config = dict(
    dataset='synthesised imitations of 52 everyday sounds, one a clip',
    input='log_mel',
    win_length=400,
    vocab_size=91,
    text_encoder_activation='swiglu',
    text_encoder_dropout=0.1,
    text_encoder_experts_per_token=1,
    shampoo_beta=0.95,
    eps=1e-08,
    batch_size=192,
    epochs=34.4,
    weight_decay=0.1,
)
Rows from expert 13 of block 9 of the denoiser, named by matrix and row number. Rows with one number belong to one neuron. Each number is 500 + 50 x the weight over its row's rms, rounded and kept within 0 to 999. All counts start at 0. Numbers have three digits each. After the name is the row's rms in percent of the matrix's.
# up: expert up (model.blocks.9.mlp.up, 32x128x128), inputs 64-127
# down: expert down (model.blocks.9.mlp.down, 32x128x128, transposed), outputs 64-127
up.25 113:553440454515449493457557447446498438475522525476544448515479436496556506486453508483451560477507548630473527568519535459505605593514460472507421507528444465480544494481545635477501486531595551
down.25 108:511491586530588573506400484482460501500564503414508520497507563500494494512442488495498409468450575454480539513545525532597501479440551462536507502453532507486468473508480367452523436431570555
up.26 087:611503550404532564440580475498556506470533485598484502482475518494495432510470486498576505430506561478575543458483442502506493473493539511512449479465554519503505553551497512455545553531458504
down.26 089:481547479539477518550446526638500532468372460501498449471569481427511455563479419435551442463509519515512520582581495464496541478567485438539482567446358507482493456450503488499438518570426428
up.27 084:498482503533570537478509487560494469481456506460415483506518427463431403387455448507468435485531612407495426461498533469573468477468546564493529601552555558482452449441507415466437468514576530
down.27 086:476502510456493514487555481454513599505535498507509508490491417551490565432474466510489534518553445445428529573472505532571512498455484490507461440324453523554538454463509522524559537425481526
up.28 111:479567458477559544502549405542494447511429461523523396425551504548530547520559552534508597494527481497556556423567505525532454453495528533512431511576435545528553507570555492444463518470485507
down.28 101:504452557526360485488535503605536439505587460551505471484524560485502464493442519520445493433538444612511480485535491507490405642599491493526525508484595489504503521479509577482539452488563550
up.29 080:520465470453537512488472475539452596591524428509502471499586518483502482504546520496572630540534465555470426449546499533550529447566474546523551546503535473498465460580560559492485597538530493
down.29 075:504590500502561531483479493421523487391469470526444422509526515494555474560510527514501514467467439293411479539500479509432531512365453443508522485502557485599498455443535502565496507568487510
up.30 082:484474471487588502531444554526476425467490476452504515508525527537523494488534511471513471539558422501623572491498509423531457387424557561575524488417421540470593497515473599491530532522403453
down.30 094:432537570511528451482558506450503422451435495516508478512494408481468530512568475516426543435500504548583469515508476569423562565452490546476534556513553452497539494520486598468533601548464441
up.31 094:549384473544389467435492472531458569536472486436536460505556484488529498466514559476505478406518486597518522477584544479555525566567614444495512513515498522476563529534472519588462550548594373
down.31 092:349531429498484532481397508348441489492536500472406518537509522487521498492477527491503407447409529439490554488541470504502608504539512403486524535483572530477510530429528331587532500487466535
up.32 104:424492361506539505507429468489409512448436485483482480543547607521466509491482525583568399480454579511514477488425474522555469501480544400493408443603488553554534484549452445485500483653510539
down.32 093:548515294488438515490546508431471351465557488423512460535528509471467479537507492455439467488503477518485575482528491487429472476649465517540516491546553508498530487483470459398485437588559482
up.33 099:419513414408499474474504443632522582522481498403511463509463612421517514498484508461517500540515478507480572445520543444445556534501472536480489518403473468514487506461501531562548412566534566
down.33 092:522567453392435450495476499394445527448543416467499474535476592450470502500475500436515510430429444408490594553468478499512567514366500477463479510574482468497523571503549455484491515468493492
up.34 110:556426563496437477515481523406556514563401509523492554493500531501531512489545476463459462381524610451643443522485500489498442437448484416506358522398476544527545546546446470426501490580540663
down.34 111:585487537460343497495596574517458528490552498463526514458476464397514518466490507522541406402487484491513498478424521488395418524526478474503415461658511493462509498493526464559454540627457421
up.35 129:448558506565456529498495460486492504463475472444540537509490453499519479484573494522547465532503586513462439479481507492509501412355452489457406455476485496490549481462507505498446476504608557
down.35 122:436461448459585562481509490507446397476509486381432511518602557511516542513456568556506543536523449427507382483514486482332505467528600573453479535524507519509540472452490437500509465420402457
up.36 083:477535518555561491575417578490511480421494430482576565513548465534617492566487455453551514532446500443512489454511495518501500437556404474511534628544474480410441466557551532514469473522579455
down.36 091:499492515394545559531527559453420392466535568482474490475533469499419500456489498553511547459533450581576507504517483519596454492508539527483510557473455471495535505466522516530451523500512518
up.37 074:472484436454502468544449482503497504568504418510494523499489499517483515408498359574503552517510467307583499656462552486504619528470524554527550479503504535501538467447458465493543601567469505
down.37 077:433494480540615446624510471514480510477472530442474426422433516502441550539439583559586507454424432501457400515471554458559455551614382495460463494453507529516425537415473482492530462467434509
up.38 084:566426452580530546512517503451465519523454480560577623470472545575555525448520572503467553545423522461435441505540446479517539563570431508546461517581589462490498538587512544513540548525554529
down.38 088:457478446471519481510592499461525497529383437461480504415509439533573529540516545495572562564536514484392553526505518541489582544625628550501524530541509433513503496470498407563495553467354527
up.39 081:436467464560522466520490554558417469489543535567482509533467428491525521457553472471506487495457452424443533473473524554595471487481486486533522586565484449423490531534545392595508522491494557
down.39 095:497497433476434534454551558486481560473529445452539501546465452500412499545474463479453447367585500457514498478451482525527459403455453530502489436429491547546554396468560527454529430501480465
up.40 113:523499437539579495473605528448451611482525494456476496537424534487457487523468550428486427471507539443633461506446524561500514373510486556510482524453530500434485515561588359468456504516405535
down.40 107:532497566486529516488349508435496523591555437504503532580570498534539528447571427582558509430452502513506514559627535537535479501436542564538478597491392445364455548579468463452518469479531499
up.41 086:528508611467513509446533449523510524466457436536506504584466490479523520508418590536470513533600494528552524466477548546572553487573437499442521505469576456479487516473485498507418494522560471
down.41 083:516547408499302528472542494494436554450447456411547573412530577561523415495513475478440520507525533509447514502497502496527510454484463473566370489511472502537432526471462477482504514500467541
up.42 097:496436516541613544496505518372526504455488553502554555417494567516473588498566462464434516441584421531530548534569545479507575510543581454569461487525575453458460500484527510410482490588464484
down.42 096:586580516500252494507526445601551557536563519455485551533522471485520457497453511509503534466487501490422475496569463487575409458364554531476536558516423514493472516412501527502461472548569526
up.43 097:471495505505495520479510488528517431558519470466430456459584502482527487468518532583493509464614432400543424563464538494516375454492539499529567463475628494580587482437499478482564437426399400
down.43 092:457555501485500527455462550482515495479573452459566462561369548425467501533478505440544499513444474410510576547450415487476500530534485536478559489417524428515477501517431588529501458504490501
up.44 120:585475484560477489525487486511498446465512494493518582521509377514477456567513526437429487552449570561503434498513530500372640465460429514507467504435449482578508472512548556513457583583537496
down.44 114:520423471515582490514508428477483503524465530481421447492559447540526541452506511523517565515471473570511423466507499466438542509516608479439524523519478500510538503497505555551494497470436566
up.45 082:460488543462518431436538566464527550477515536517489471454502391547532512441485625430460513534442508501483508546441439488458467522571366502541485454434593430497558456529457457520481413525480480
down.45 087:620522469464452494446493528422526401527501452428493536519537441514448498537616552520402487683499505570485545550559487491462500524464520468553574538558565540475496541447518458461459465497519528
up.46 088:577552508583525531506563531543514522535512545462458538466485501467527559594541423480458476489493544439465367467397471521421563467541408513538476486516502463469573493495469593435517515579426445
down.46 090:502589464465676465472453507420478537469506503526449394515439518524577484452544574477478450554502548576492500521406541470539458598519511479503455451484560520472503503583460532459516400472490398
up.47 077:440414558479621497523571487479493550523512546525495458466476528527562617469559398503500493448442500442511470484511527520533512444484569450582490470464511379383537440405551527459453517503480424
down.47 081:610519485532555597543452421474521471486491457437471381523540583511512441503506402477558488532482477609365523523500512381487488547571554472490512579497501515536544526586402492532478551548425460
up.48 076:413530472533519533509612520452459464492510500435509493526498479565378518553537401523425442545463504450360473450426491478489524439536468483543462443602489408439555435493450461516527546534450493
down.48 082:428380593572589503496487484534496446533445549399551480508399557488462436477532486519534502549514496555429510449428496461456432514567487535446557485482533464505497511494448363389438501476580552
up.49 071:450456541536528490470463485511444467446442535433468513512490509464526532465539507533495429579538429402491483571467592566598507594495581581549436509528514464527545564514550528568480608554549559
down.49 076:413615537485526439562392523386514432444466473535445442543544500484590488503416566502491544465499559404535476429563502468494465474411553505511465546503536487502558487458505431542570578466398466
up.50 075:534502458486615540559468538536470456532503473483516489490469571400461484531494437496530410510534476483595534534488576609465543516512508625399384560559527547500497533493465586492495501514556504
down.50 088:501592568498574465373573505543480496444542482518361485421498511454497410550469530499524551561531517341552456485558522580514527535482548534455511565575383494490487569476542460440508470494535457
up.51 112:561515518505543525506626531398569561534466465497451606515500418424440580503442504510448484421467509400351519560512457551488474523534406530507477480449546434546511511563556527557492498399523542
down.51 113:530571545542498530553481599484499542446533558429491503481559496520503629567510468409410507402502544535529494537520529527593539505484459509493480458537510569611466449563438505560468576490474485
up.52 112:416440559511599573537465490416476466453501435527463456560530482496510508516543480476502448490470558498349436550523521491431489467531522500513535525471447489458502467540579638411571499482615461
down.52 109:507593434518533513514496462488488507548490591488541487483454489473469473474496473423485502545450480565549532547431530430590445468599527516497466487459429497519527570532518545517466520584581485
up.53 108:567487502555525430589457510535518580445476516601462598513484405512542471519439541436472521454481578495495466518511530552527618466500458478540458450471513492522475437477524505581527504602383470
down.53 110:487391488510520504515530521572525500509564553510552499527476489525510475478496511453540557446472428487484494498479504514546568498525442474471503486487536447523486525518496512483444471512504605
up.54 093:517410554517600517481548540454528471514522498618517520543509493476501582543546501452607477539492447425503558443432532568481506500400512507439434450396488454527497476507452523577508504464495545
down.54 090:495491478522486507457464463547496510485460493441539526404478595461456467536505474513511455462469538436429524443463588498492467519571471506520387494532460550490481426509517483496539355499515405
up.55 084:468421523453552493534504487375398474519524493516518496476440477485527374457496488510491460490452430426482436576437491487475496451562452465508551444485462493479442498480494432487466497453459607
down.55 093:457549467425489535460405554409545459518424504393488519527539496499557524527528539422461536540427496470477465557488552474459541472491467541524463538577529563504419517502466479490617464538508566
up.56 087:464456552454428465544471553464531402565478525489489503487503470530526490498523559520518538571519478506365543514604549525375508478444563515495509538530466516485460500540541602540484456643519472
down.56 093:477486637488683450552490433456540456484432546521554525514463506538547475525536504493567526419545529441494516479548505499525561525385555493514567553436460469501542524528511611575480522471526464
up.57 116:436547447494655488418585490417499441587433564511544580513502419438507564475476502400539423474497578397441467505486477519537430496596440493486485536480446489518494524437529491476361479506489438
down.57 105:446450398448669542512573509492549509458516457512409566533583520565513475477482486548505518508523558415423458442551477522491482521458516587414483488493535550475512427420449593475537529507463476
up.58 101:456543454510432538534415556568505487508476501494436537566577424490486530543435455451395531542545486439512563549532481475496492486558502504589507565445412516464421477527519525364401536520495546
down.58 100:538465407465608516450605411536501560491510488477405479468502533536504463527510533512468542494461465518506502482474531528463495535463452554421521443581563537556473531422489481528502457489458437
up.59 101:449468539458495501465561467479462453511519563501525447501486547527504500498476484557606533532538453502500439519425501486484444469480483463434499472514450489490457450500530567507538452514504391
down.59 101:518591600477456417493487547591440507475504473448482517477499426438518545486485470429554448508458428588528484538490506485545539443418468501560505515448548515494499529535510465510476425565514482
up.60 110:504520461532587503510572548490440444445474485495508444474541497543472475471528514526485455464532589507539548463543511509445517444403602557526449463506492505537571449464480516560450484518495426
down.60 108:475440569509551486519447546570531443396441489580468500496532532524475517563435509389491526458536487438455510520544506595475503535523458603575517503455522544521523475469490450417554474433500503
up.61 102:495447368485502498523528534518544497492466526458521461552459392571524455532521483446505569428496597404480530463490475439365544492541549570576478458464541486488507493507494619505451487420484515
down.61 107:462495504422432390515469506550501469437460454450511487476425458463427505539519454470450523474497517569591512495443492446412511498528474539480599489521472540541502462412555439386523518459487533
up.62 141:469507626472491552466510545525481456487451501509456541447586511514431502484532482451539395437417506431447448438509492544575573490466425484525515502403489550486537490457459508534534528469418511
down.62 133:543440496473435467498511515524476558524487489489517565424447477422506444502515568513571578496582426524484567495481506539446447600607542451541513505444425424441472487492596533521451420512495567
up.63 110:475500572415581588504467484563495423535501505497515472486476376550449551443496516445548582411535502449370533462475418501585496467527436437478471500440407488495505528465443466438474512491518527
down.63 112:559523459440559546490521489515480587403476420529440523486466461436529544493468531524548454491470516452442493467467484556434466459504565441563441571517396461460639427499437589546520539560520541
up.64 107:489566451548513484532484541357452550493441516521519513467478400513477500447468515507454526463574465543454457459512501494530587525588567448545461497511545493503595541544520459482479548659511484
down.64 106:495522385494671535462498503460528494508458498503513478443494437494467509532452497484510561418474538430481533475497556532718418551313497536473479497546413518517504504511494484519514534512564450
up.65 086:455486530481538395610527473445485514515522532472537439419532616486575514465565521523476487428595480500485519513476541533535448565447503577486459462425598539487501524479553485468453465512630514
down.65 090:522543654518424578541481520515589593429519509519496442536471588494532563591457530465495536581450425535413513475580506482595475372408534518441501545464447496574504488501481459436499510556473490
up.66 101:432553392471529455532378538513482481455472450606469505453484476419440528413442499535445464565547467448408618501485462528480553639492480547517621490566507539454458475433495449458536504448517462
down.66 103:426404404455547440536503491504503594518458525557485523557444552514593483485514470601546569477519529461447514485422491546584466422389500506438419519541500450540467493537474474569512503598487481
up.67 092:479358538468538523444475445514471569526523527460504473471532584556445518496537479473515446480445486462579447468457470533518475503581478553381543436455529501485531495536508503387437520503530539
down.67 090:444560598498487537475642459482576569527539532449566497462485544497492432501488491517490430575533480472468468514491464478474523538474507534601493499518467489482507506430528531450474392558522520
up.68 095:490439474442527500452407453420531524491524486509499509365495543479465573516544541563554504495618494469559552509531506506450552419478539460524539484614411488433459510482512506368437526587444520
down.68 089:538646451521487553527467509500525482527557500458471548436483390441492516458469511505514473576345514548542528474517518540607479445493513533475508560530454477491449527446515533594505524491570376
up.69 080:508484540497584508402486629408607499458473412471489446480561428468445498429497518539497491442466505400445582475501486502507382468586521491517498528489489485617526474446503460492523482492552509
down.69 083:452566454564611480505536483488573569578533488427623505471476380506487595549502496447351558452448474448458470551514447498503457421426454555495457440499481494471503511514514521527440465492461534
up.70 095:494554513518590570487575489460448502515562537534445441481526414486516551497593516463541439466477469527489404553453513522445579454478527496532365494533502456494531509634506544459499544476543530
down.70 101:443512459499640443554477514494544588541510502471526564494535480458443449510550481539462430532464638557584445489523465555473551463555487460502499488376495488507484531490536439471465544559430391
up.71 121:475417395533603524559420508494538491499543522500422454510488438518513440480497495527508523575504435531384410475528506522483443668556479532486641478482613505495471486541535556518463516485513476
down.71 122:552519596480542450478559484399481492496568466626540507480494424509543490493495462559512520367566557496520492480460468497573436604409475446516410482560595473501529465522522599560511542569426465
up.72 112:491487523599532483520578543516466517485482470490535580547483425443525534537515493458408491493524593429474483533533535540528545452532424528526472500343471514483476442488539470446482499492524535
down.72 104:601538459515442495499480376491465470445548474513356519553605549445523520531464508494496394537523501471495518525597497418510445520493524555501481537529487548507570508461446475483521491484551510
up.73 087:533400442504431436474497565484510550479458553532468558579486445517556460528510505438421491571481471570494462466513504409514526473490498507514466536475542496491470495587543554541526517543502448
down.73 091:546482520481501488488514499414556514455455495618475489412503449527448495494522552401491497556541459506470519469540535521541427584592536415501531484572587507461503551431517440568557461473399484
up.74 089:488587508511500529533491576450487561524500514500452573495454454484496537509555456443420443470405576367439561514508468527543529533603397462449503463610484438557492448446511505532519454469390546
down.74 096:458516504498453440562530426526419459455506566474502492497460551529418491532571538364415509539519547527488528451469574462474578534406430540400534421476559514555441574511427497503490603493488466
up.75 090:521559501490586487444504505452531459517411454423483420505522474507400419493518479490502524576541446402459531463532500465463450537499535577577449456425565490488473469365443534442525532491516535
down.75 099:503490390568472589489573488476483476488482410495536507563554564488533465502488460443526506513543557482523411592490427504455610500566460520575484398435537447465527480432507499471607576530538549
up.76 094:490435535480578466475524504451417421514581513507514569424463456439489520488557495449507501506458544550447468505526574418510513365531492471461382486476546530546587566477499667467513547573614553
down.76 095:455369505537502534484531519534534538549464488410588567536454430539494511539603498480479433523569528525581434491517475550410474545402565526478446465471431513488508465481483536541515573491563412
up.77 109:492473506559627492546507506509447425486425476510476558514457422512544456512517469486508452565613522493316418602415489553429569465562490503446468506478546532464468452548567532522447453468505399
down.77 105:440431467509543518565498468443492463538501552498575515493490481517523422489440550501460532518448507467553474513468577527527497481529507522490479478466442450542543448526562604505519537521611551
up.78 106:528536526550390548489369457490459510484427534635465484508473517515445539467444511488523415528537522445553414489511508529552496480583523553461494517521443550486546508547496622563538486520646600
down.78 096:460416559492583511518471519504511556483526479403479483564520594443525510486513478479553494393478491429508575507490486529432456436619443525472544542418499483523475522525489487560465445611441612
up.79 066:511497512510525498415507536479473496481595501580560396522496450583554453475472465506494483621588601434497496536507517569445566508537549545509484507542482489537444568462461601524444578618516497
down.79 070:372587471483523507536519495511498460496566447548438518577551511412562484513515552558507540581541467533442472532483552494591541619404580444497507507511429504517523470471535472497515515512502505
up.80 081:453583486493601445459546495546518456513462524550519570537466434545513529479450459505495550499456517490540492520492510498584518482503450530535600539591436506514581494559541561514482547582596503
down.80 094:492382598474535518529384507422464533485514476466418452458595560533520485568422506460510559558496450513469522495563477492540530579460477501432505525478522533524445518493457407492546547436470588
up.81 086:579475579538513490555546562520500561564536466463546483525656601425544463493455490530528481519535504350452474571489509498511513522531417520634464492493530421497486411558453518461581475531476548
down.81 087:463526579558499426504570458476526489533601501517555459453523446489511505514550451524539517480539478461492456421515475428466464475402478477499573487481492455516564537383425440546510502589515487
up.82 084:503483514415583496564485451461421571563578598476406503532505528588500534650494546477467414495524567397496506495457642454429490459481553553545591427496519480466455507449525481509518497458516469
down.82 091:486521516533489487485507478470494488545558581575516468382488558589581508560523459467427525518523467466500508577475429449451545534515604485506486552533482458517539481497569470472563611475473457
up.83 084:464442445497505514452463561549484470547562499484414547577477541478547548503627482371457463463440456474502579561503549502532446609537542513502459548503512471431533510498582458532519489504528478
down.83 088:457523599555510489456468509539500501555518394523472523530491538547582480553511486469499490531492493532454533564495517448501441576500489519466540475488523496480492527431478563559478569464507425
up.84 076:549419482466457537467492529526488468442494560573473511472522525532537469491486455416444523505528528525572515580497550492450547507547408582497482496543574530473533559522538435400498452580471475
down.84 083:500590506582555532425407522484500564470545500449523483480509475485466512501461537479484417537517490449502479514541475502436535544476523559475481540500557469452475479534530277467533474412468452
up.85 128:495485608580497545537574466467500497438484475518456534489485561401528571554498568447484373509483420445670460461470465532495526432575438539550581610473464465397451476510610563518541474496484480
down.85 115:550465476575531603507394506537503537567556561479524528508524478599487621455534441522486571540444463497512544437598476536501462490514527425571486541477523479415523514553391515555435497514570561
up.86 117:553537528552517580524538522471499493438491525560440547453491439514460546504589522479464475463489530379462358470484555565530534484482514498460522492321452534520499519499509473504506538491481495
down.86 118:513587509550454500529483466462534536436572464495408481476598587452508532525428543510559447435537555423476508554600449520570501517481525494532518574482422536514448500542493440464507445448544465
up.87 118:512512520500498467537474454461541516455548477546488511504495492470482467537488527427461516433462518431536473495487471547565506464528547532446573445474589494536474490442525438571422519556379608
down.87 123:549434499431499464454514460549465557506470478531463503536473556640501501481486450508478496577428539590397490466443503477512577590493441513433502430493481520568531481437486574453600493468458518
up.88 132:513504466532578477566527533504491486494437491519431542509521368492491451519566493555451447430530545475470336484530483504483480501507475543529498518423611512464506514497479500530489561543443537
down.88 111:449433463531545462514515523450429519491493499457435516489516514416494520506466486507562428592483505391518481549570489506540451564519578575504540521439512517498523534516473474429480425553499602
up.89 105:542491453501550511522567478423462477430507469480508540525550486487462498500498514559464580525467513496483454479536549454554485507522522543433519457442467468519482455477597512540465583487558444
down.89 102:477496610507433499502490527524560508479477511592484471481541511483548509480461524504503670544545452405492476519528482537564470529394551527511461483458345543518473454467492415489505481531550653
up.90 110:456491504557539497418511416457531504469549523546579513536533512517494517508448547457490479459508532384573406517506408514481506368581503554516508478466537472549534577480489513494548497506536476
down.90 118:481516546598552551409520551454529567581534514465471500530519439577517560519547462487551505456484532421568500499475383537453514501488457516543422448528461559510499357420551547516465501472531495
up.91 097:503394636516516595498444461561543411480543440504456520507527454474492549468472459485520562441433535508451481534459478537608479485492491454492528555464460476532455458547527569470512501533537566
down.91 097:433507473538466531558478487532569521591540522516552436419525479512543495443418499560514469450427426559548604468519462543408457460673534472519548522415503486419546498487479510425473544462532518
up.92 111:526472488660558571565449558512484443405495507491433504589471444498502457481547516509457416529539494428491502586360540522485515425520502504544494482480552571534483475572513529446589516419516597
down.92 105:564469448541523480491484405505483426487612602444493530508496495447459523517523511472521454547441470472551459596528527535499503556659482479483509510481494575472506484549544476521449521550468614
up.93 082:595529500520493446528507494545506570504516465502412433543498477479505546432501529602470509464456476376492562452460413487460479480509435514526497611513527473598553504546567422474548483520514422
down.93 089:477506520485591525455566593561488553456490435485477490462529442331602513450461465473487485444487404453464515397547479559481444517591548486442498598508461471447505547505494508478527448468429543
up.94 109:460442393539447554535551514425468545527564466506519453432465471503451522519518499469540489460376501454479502550509543504564541478530569486498525498495466506482449514562564523485508496371550507
down.94 104:460487344495404533512495451518453528528480545522546478405475522482471536511425514461500540441518509490555536482544442520474547537441538502491529527557473518511515522556542486481468478420495401
up.95 094:468562549439478548505581489551553498504530512572463488523455459512478405539548476542514474420537555444586470544534495508513510488501621473495446462501517529531586568534457434436488512526371521
down.95 105:522488380559520491494512581583522449410478434492531503486474569389463538569492556416521551442537489443457516517592476551501532511503406539551532485455441553519501493483542538510450523463503497
up.96 070:597514579559639475551461513523573430543415521535444497411543556502518482556411462484471592492469541390473542472498408443472571451380481495486508544495537458468527553427475585467513513500522517
down.96 076:461570458476501569532618448447410612503455387503477505524536495537458568517478516530469470480520545531476491469561570453455555606501490420496568545489506540487538480507427531458502505487535579
up.97 092:448338465486612495525473541540574414478458505503474572520495565490509499489572459501527497564465536538387548481456460497500386379426501461543629490501400516506485516366478511472496486515517540
down.97 098:449582475468585467470494489521447369518514538500526496452502390527501537479526482608478631447470462474538451475485524576505478452401436524432488487472538485566478502483510559547484598458530453
up.98 109:406450362473593548569495485583401492466596470505467453505559430559487495472499485503472436600530449540330498478491492570499538612502541541546689487483514497500485476490501489545495507343538437
down.98 118:598456543504339476494610522431462525524631514508491572544515541471549468480482490529531486336519493554585504472496528435501461515487461407450427462542627488481477574451481463400481502601453467
up.99 078:405467411510400492508517534533515507492421501548532475471413508551517437477454490461531452561519471421457494535465489481466464544478525514499464491525515531518451483499559434573500620524441527
down.99 089:578528343505445486468479490547566430499459450567503488455523513523468604540399525505501523273489469527454471471522461483498479515421459554505603563568496495468497407441510499574537492463443364
up.100 097:479536449519501508583488583523556566484479368425442517537474514416546475545552493484520511500524539374517495577436460496450586430603490489445530535457524568391519457537553475470563410536447431
down.100 099:478523501624478550498470455444482446603566479588562576503498496522503516543474511566486502510469401475495470525539571584485507537568437479536537533516495440487541501554518512468499471512435583
up.101 104:515405566446607567519543536405527528507455458517489545475456497407515541506480462435482495437397408545411529511505540510558461468611490492485481506398457459491403497514578536441442501410503505
down.101 104:471559321524437497468491579461569552474561473460471452511526505500516554557506462394417450454502548565504471555517437508464426484532494586519512505523479563510552530533452545395517476466563545
up.102 127:510571486432647508530568480495538528570540516525615553524410438414515474564491492462457527520445564472548481486456520487542441472536524514398501442465492463539517519431539468424428461503519491
down.102 123:530437482416565428468490465541452446447549452531476573519526592553477438498496494502470597559534535542473449447465496463482510504600545568460493496517508475581548506409483562450606472495474570
up.103 126:516516495454595433494619464383438458543568593455555545572374432475542473436472471546477401477492552408593570530480537465504493383657510519445541465425444474513510429420500444511395541439520490
down.103 123:507458405393551429502526556466511528496474451540512500567566459570590468519491519542495407470601540391502438561462574462524473520498545514458491480564527569494533555444525506477594496494514527
up.104 103:513549405465536499528457448581490444521514515440503635521448468488541472480537502528545567492505517567441584494440474508418551547548565438445467482505444471514475502505467544568547447507487589
down.104 101:400357501497451467497468524534500453504448536522518545547460567531556486468533496478496519521513531483417573517498496488450554448423499563483474510635655514484508534510508560496512573458513513
up.105 089:547486605499531480493589462555571526574496540485532540504467505448473438460450558491480549518451487458629431492505484520609495447638487531442553419453458449478471455439566430581472508545534515
down.105 091:489562577513421451389574523540598474542475468481511466444548557449526466525499463437474536457542515442501504543473534460459539500455469492485443430520434513545492491434603516558538552448482524
up.106 083:482545545485464566528580522571398446370539487366546508455524559480545468547463435491444567555466524529535449499459529411423511494511496540425480523422517468579508508512532456516453424531492389
down.106 082:418489575503552505465567524534522467462591523479395510528508527393536489530498482465526525533490506526543494468566494415420570603606518508459399496523454493550463511495498453542553469475548576
up.107 156:507468480472514517502458492468541499574542524577602560518416489535534514488470486484506479548510479481430493554466492493536511617426489433525516548525604489454491556472489417360545480543551502
down.107 130:460515443492425471496556525570576457482473516546505505513513475501500492514485512469473475532497439655452476509461469500428574526415496449532516500528497521490509527477515498443484549539358570
up.108 091:506542437496468520528483492483473432495493521543481516554527517548506484529575404467469538460465528480413532501497483473420488419501477566447577489541385534468490506543546566434518506390460497
down.108 086:476382459517425544469502494367513485532530492523485520549500429492502507500446469517496472555531477428405551490501455490502533466510502500544466529506530518499460528466504325462494555561517511
up.109 097:561569540581548538486466485571603471511521529491540557541560446529507550531554509509472418520484548485435523451502464503450543604420507536571561482569570449526488490456509496564521497470522437
down.109 093:515416469540597507488505480542458531533549458468543468529453497555513456485485481576519494475501559567524517433535569550539448477693422507481543551395517534462531487532489547398483478413615458
up.110 077:622493579520528569566427530562430438559529513433476468560499412482533536529425455504522553496515619427477484511466474491583567448532486469442478497580459437499456467489507426551512466530524452
down.110 089:382426563530545458518550539610564481568539504521478575507491485472494486495517504504528581555560432570525425437466484461536481521576498460465479554435498550527511462444511507520440520486434446
up.111 088:453468468494513517560480556429504515532459433513541528556422447547465551446358436510501458533532539486470500429493464464590549418548444504447532487489629501475508556423418508468602530526493498
down.111 090:643489414559462456505540511426527515513506545485492521505424602464486425504573568523465529512481443550414587458419477507471479445488497459506547430485433500523460476542488626473519464497520498
up.112 099:523503531583442511536571466557504517559488375479601534448508533550491518519497600564437492442593512385489524448456548540573459507494509522430492517477535488510469563554517479587501378572423465
down.112 101:509504508572525534520515548480509487413554560467464545478461470477505531397588528419445432487475439539475543541471519661468561551507539529506486510458512516507346483565441482487470543547433550
up.113 065:439413503486574510568520437622445552515510484496436418507492464412571541517443461539470631529427519503493514513513455529503479484503478435573469525486464550507506441490504361529506464522523505
down.113 075:494561605507493481542549534557625404526518517349451469545507510448515537549439493475508521497492444494430527507557552524505491555591495527459482491507633518504468483409532398471452464570521576
up.114 127:461511469648522498509560547424490558461511423439443593513473505552465565504495509472432440428481533431442496554469530562546592457546415441501437485506530445484517496586512470433579404479478512
down.114 120:463463453604600527563418442463468519496515611468532560460524403494552524480544531456430452418474483426589503563500521525485551463450506444535449502463496498482445549560468450485413586562507514
up.115 085:435448451483544432492563544449470501532518528496460537559492498438531538522538466441481454416483564404515556505536502509548441430523525521451482490458422501575500506577579593394520486443555441
down.115 084:623418407449555541496396387472545619483634537480513492466489554399497480560408587457441453448462520490548466453581537477532425523518510412436462506448499491550500546540509540444457530443489494
up.116 094:518502443586518540505632503519440539535607519510476499498434408401475508492470433440438422451474487463470419553568514531518534580532465548514535477459489424435459499494506442470462534476537598
down.116 097:466436476543380421443495477564538557503530539517457568598451438462425482534600465547491469566443543531479436480501453455452536530492488523464491480474615477575411534504502517481479477524441430
up.117 112:495585513475606529473583484449416523573503518454519543527532369569532493502525474516527495501550570450550435511465509561459498494567438503503417496383552482457543495589525380461487512464448572
down.117 105:387463511443547469539467489482571472373411449477432562462565457472555521538456529496558413548545518493473546513552467528460522502512560534595509594562481486477539486537480442507544474465566534
up.118 094:547466495584542552529566559531548592492555558442441483501539486480550541384524498479443574417461481349526462560409522466428466493519538506518448543506511468453475550543531535448558495564409501
down.118 097:448570501496569544441555463521520417570528564514464440520486487586465489491465457461509451463493521492481483557453457576503509568616460497479453458472471514499517533479462489504482460548491596
up.119 179:513466476506518512523610466402442512465450499559567589574453428485542482529549442483553457530500601466482442491473476526554475560488384476489413486456566463496474472511479520426506519540546538
down.119 156:440454455467487497488511562502402550517493499453539544490456468515520494485528489480489580579485426511498437495434518485442585506623513507486493487572519445508520497442503373555490482529464567
up.120 093:544495669534573548513587523397503537428469447476501467495448475517475544498535478432491525455479462500432387424461472454444469472472494572437423559471474507475469523556557527571572563481553495
down.120 101:509581562466446485488469576505548391412504471501562462508457494549472494526560531388469477517512535551484443512497499481571545488545386420538458443446489575551580451503480474568560497451458417
up.121 093:434462492497458553509405483526477509526491490423541477482537536532487490531560536527536580548612492446523461428448524572504427540454470466439451482506580528464481533549540484542472482461454458
down.121 094:479514500556458399492477565590484548470581511534489474505495504478578510405462445519493510481413515332482497439478553547479519467550517534534560472491445556541549510545484398510492550473505607